config.yaml
encoder_norm: "layernorm"
encoder_patch_size: [8, 16]
encoder_layers: 14
encoder_width: 160
text_encoder_qk_norm: false
text_encoder_inner_norm: false
nesterov: true
magnitude_pruning: 0.7
Rows from block 2 of the audio encoder of a small contrastive audio-text model, named by matrix and row number. Rows with one number belong to one neuron. Each number is 128 + 24 x the weight over its row's rms, rounded and kept within 0 to 255. All counts start at 0. Numbers have three digits each.
After each neuron's rows are labels from the 100 clips, of 14848, where the neuron reaches its highest value: "strongest on" is what is common among them; "peak in band" is the frequency band that holds the peak. Only what is clearly more common there than usual is listed. The data: struck, bounced, scraped and rolled objects made by modal synthesis.
# fc1: MLP up (encoder.blocks.2.mlp.fc1.weight, 480x160), inputs 0-159
# fc2: MLP down (encoder.blocks.2.mlp.fc2.weight, 160x480, transposed), outputs 0-159

fc1.326:128128128061110111128115079106160128131128128129014128128128128128128128128128128128128160127128128128128128128128139128128128128128128128128128128128182128128128128128128128108128219124128130128108089081128128043128142128128128180111128128128128128128128128128128128128171123128173213128128128160085128142128128128157124128128098128076128097128128128105151128091128122094128128128127128081090128128128128128128128128128128128128128128128128128128146155093196038144109128128128128
fc2.326:112128159128128067128200152128128128128128128096128128128136128124109135070128128128112147184128128128167128145128156128128150128128128210128072128128128128129138128179073128128128087128093128128128128127128128128128180128128100128128128129132070128128128128128128128128128128128128129128113123057128128128121137028075128128111177128188128128128128136128128130128128146128079128148128128128128128185128128128128190128143128128159128128088128128128066106128128128083128128132125128
strongest on: one hit; rubber-like damping
peak in band: 250 to 500 Hz

fc1.365:141128128128113128190105128128108128128128128128128128128128128128141128128128128128158128128137128128152128128103102124156128128128128092128095128193128101100092128128128128157128128173128128128128128122128128138128128166128128128088128129128128128128128128147164108106104128105128040042128176128128208148064195128133128128075128088153088128128170120128119128103128128128128161128128128128128128123128128128090124179193128128070121147128128128128142128043128128128128154108142129
fc2.365:139131128128128128128147128152177128128128128128133128128128128128128128128075128128128128128128128128128130128128055128128128128128128128128128128128128128128222128128130128128122128128128128128128129154108128128128128128109153131128128072128128128128128128128054128136128128131240128128136145071128128206201128128128154076128128128128128128128128077128126128128128128128128128128128128128128128241128128147128128070089128128128128128128128127128128128089128056128174128128105128
strongest on: rumble; pink noise
peak in band: 0 to 250 Hz

fc1.9:128128128128128128128128128128128128128128128128128128128081243128128128128215128128124040128147128128128128128128128069128128121128128122128128128128128170110128128104128128165167128128128128128125128128128115128144197131113128128128128128128128188128128128145128067125181128128128128128128128129128128128128167128128158062128128122128128128128128128118129128128128189062142173067128128128128167128120128128096128159128128128058128128114128151128128128067128128128093162133128131
fc2.9:128128128080128128128128128128147134086135128128128156118128128128128128128128128128128182128128128128128128050128128128089128128128128094128146078128081103128128128181128128128177122128143125128128128154128144118158128121115128128143128128153128128128128128128142128040021128128111128128128112128074128128128128128108128128099128128179128128147128128128128128128128060128128128128128128128128102161128101128128138128128255128195128128128128128128128128076128128128128128128128185
strongest on: one hit
peak in band: 250 to 500 Hz

fc1.206:128128128128128128193086075128051089051128128128128128206128128074128128128213128125162128087128128128128156128099146141071146128128128128128128128162128128163108128128128128128128072128186137106134128128128180128128128128128089128128129128137128128144128142128128128128121128076128134128170135128128128128122128104128128159128128133128117128128128117128213128128166128128128128128128128184153128100115128193128128072128122128097172128128128128128128128128128128145125136128128128
fc2.206:077128079128128128128128128128128128134128128128128128128163168128128128128128118216128135128128128128128128128128128187128086128128128128128102128128128128128157128128128128230128138128128128204169128128128171136128128128128128128148128195128108128128128128128152153128128084128128158128128096157147128128128126128128128128128128128113128119128128101104164128128128128128128128128128128128128119128128053097128128000128097128128128128128156128128128128128207128160128155128128128
strongest on: rumble; small
peak in band: 0 to 250 Hz

fc1.294:122128128174128128167128182128128128195128128128128128176128128062128056128156128128128128054128128183128128128132128100128210128128128099128053128128176084128078128128128128128128123128128128128088128151128128110128147128128105128128128137128128161128128182116128128109128128128104057192128128128128128128128128128128128128136128128163128128128128085128128139128128128128128128128128128128149128060128128128128128128128111128128087128128128128128109128172128128128128192128056128
fc2.294:139128128128128128059128128128159128128128128128128128128128128128154128140128128086128128191111128126128164128128128219130128128128128128128128128128128128128208152128089128120128128128128094116128079128128128128087128128128128153128128128128128128128128128128128128128128128128128221154128128138008128128128128166128128179109128128128128163128128167128146163128128128128102128097128034056128120135128128128128087128128147128128147128106128128128128128128165128128176128108132128
strongest on: one hit
peak in band: 2000 to 4000 Hz

fc1.298:128128128128150128215128128128128161128128128128128128128167128158128128128128110128147128128184128128147128128108128137065128211128128128128128080029130111125094128128128128128128106128128128128128128128128128128128128128163128128128128097128128128128061128128115128128128128128128177074128128128178138128128095128128128112173185198128128043065128128128128128128128128128167128105128134128128128128136128144128128128127078085082128128128128128177169128128128128128128128125128157
fc2.298:128128128128128128128169128178128004128128128128128128160077128128128128126128128128128128128127128128128075147161128128128128173128128126128138128122128167128128128091128140128128111128128128128122128128128128128171088164128128128128020128150128128128128128128128128128128128067128128128128128128128128128128128128128128128163128128128128255059128128128128128128128128129128128128128128128142128128184162128128128128128128085128128128128128128128128112128128128128128128128128128
strongest on: one hit; glass-like damping
peak in band: 4000 to 8000 Hz; 250 to 500 Hz

fc1.383:163128128128128128217128128128128128128186128128180128085128197128128128128080163147128128128174128128128128128138128130150128128128128128115128128128130128128128027075128128128122128155128128128128128128128136128209128128128128121128128128128128128128128128128128128133133232128128128128128128128128128151128128128128128158128128124061144128129128128128128104175128128128128128172128128128128131128109128144128183128128130128128128064128123128128128128058128040128128128128162128
fc2.383:079128128128191128128128128097128128128128128054131128128128128158127128128179128094128128128128128128128128128128070128128128128128113132128128128128128142078128128128103128128128128128128128128128126128128128128128163082128128128128128128128128128128128128128128165051128058128215070128158082128128149128253128128128155128128128113128128128128139096128128128128220128128128128128199128128128128128128128128128128097128098128128129128154128128128128128128128064128131128128128128
strongest on: rumble
peak in band: 0 to 250 Hz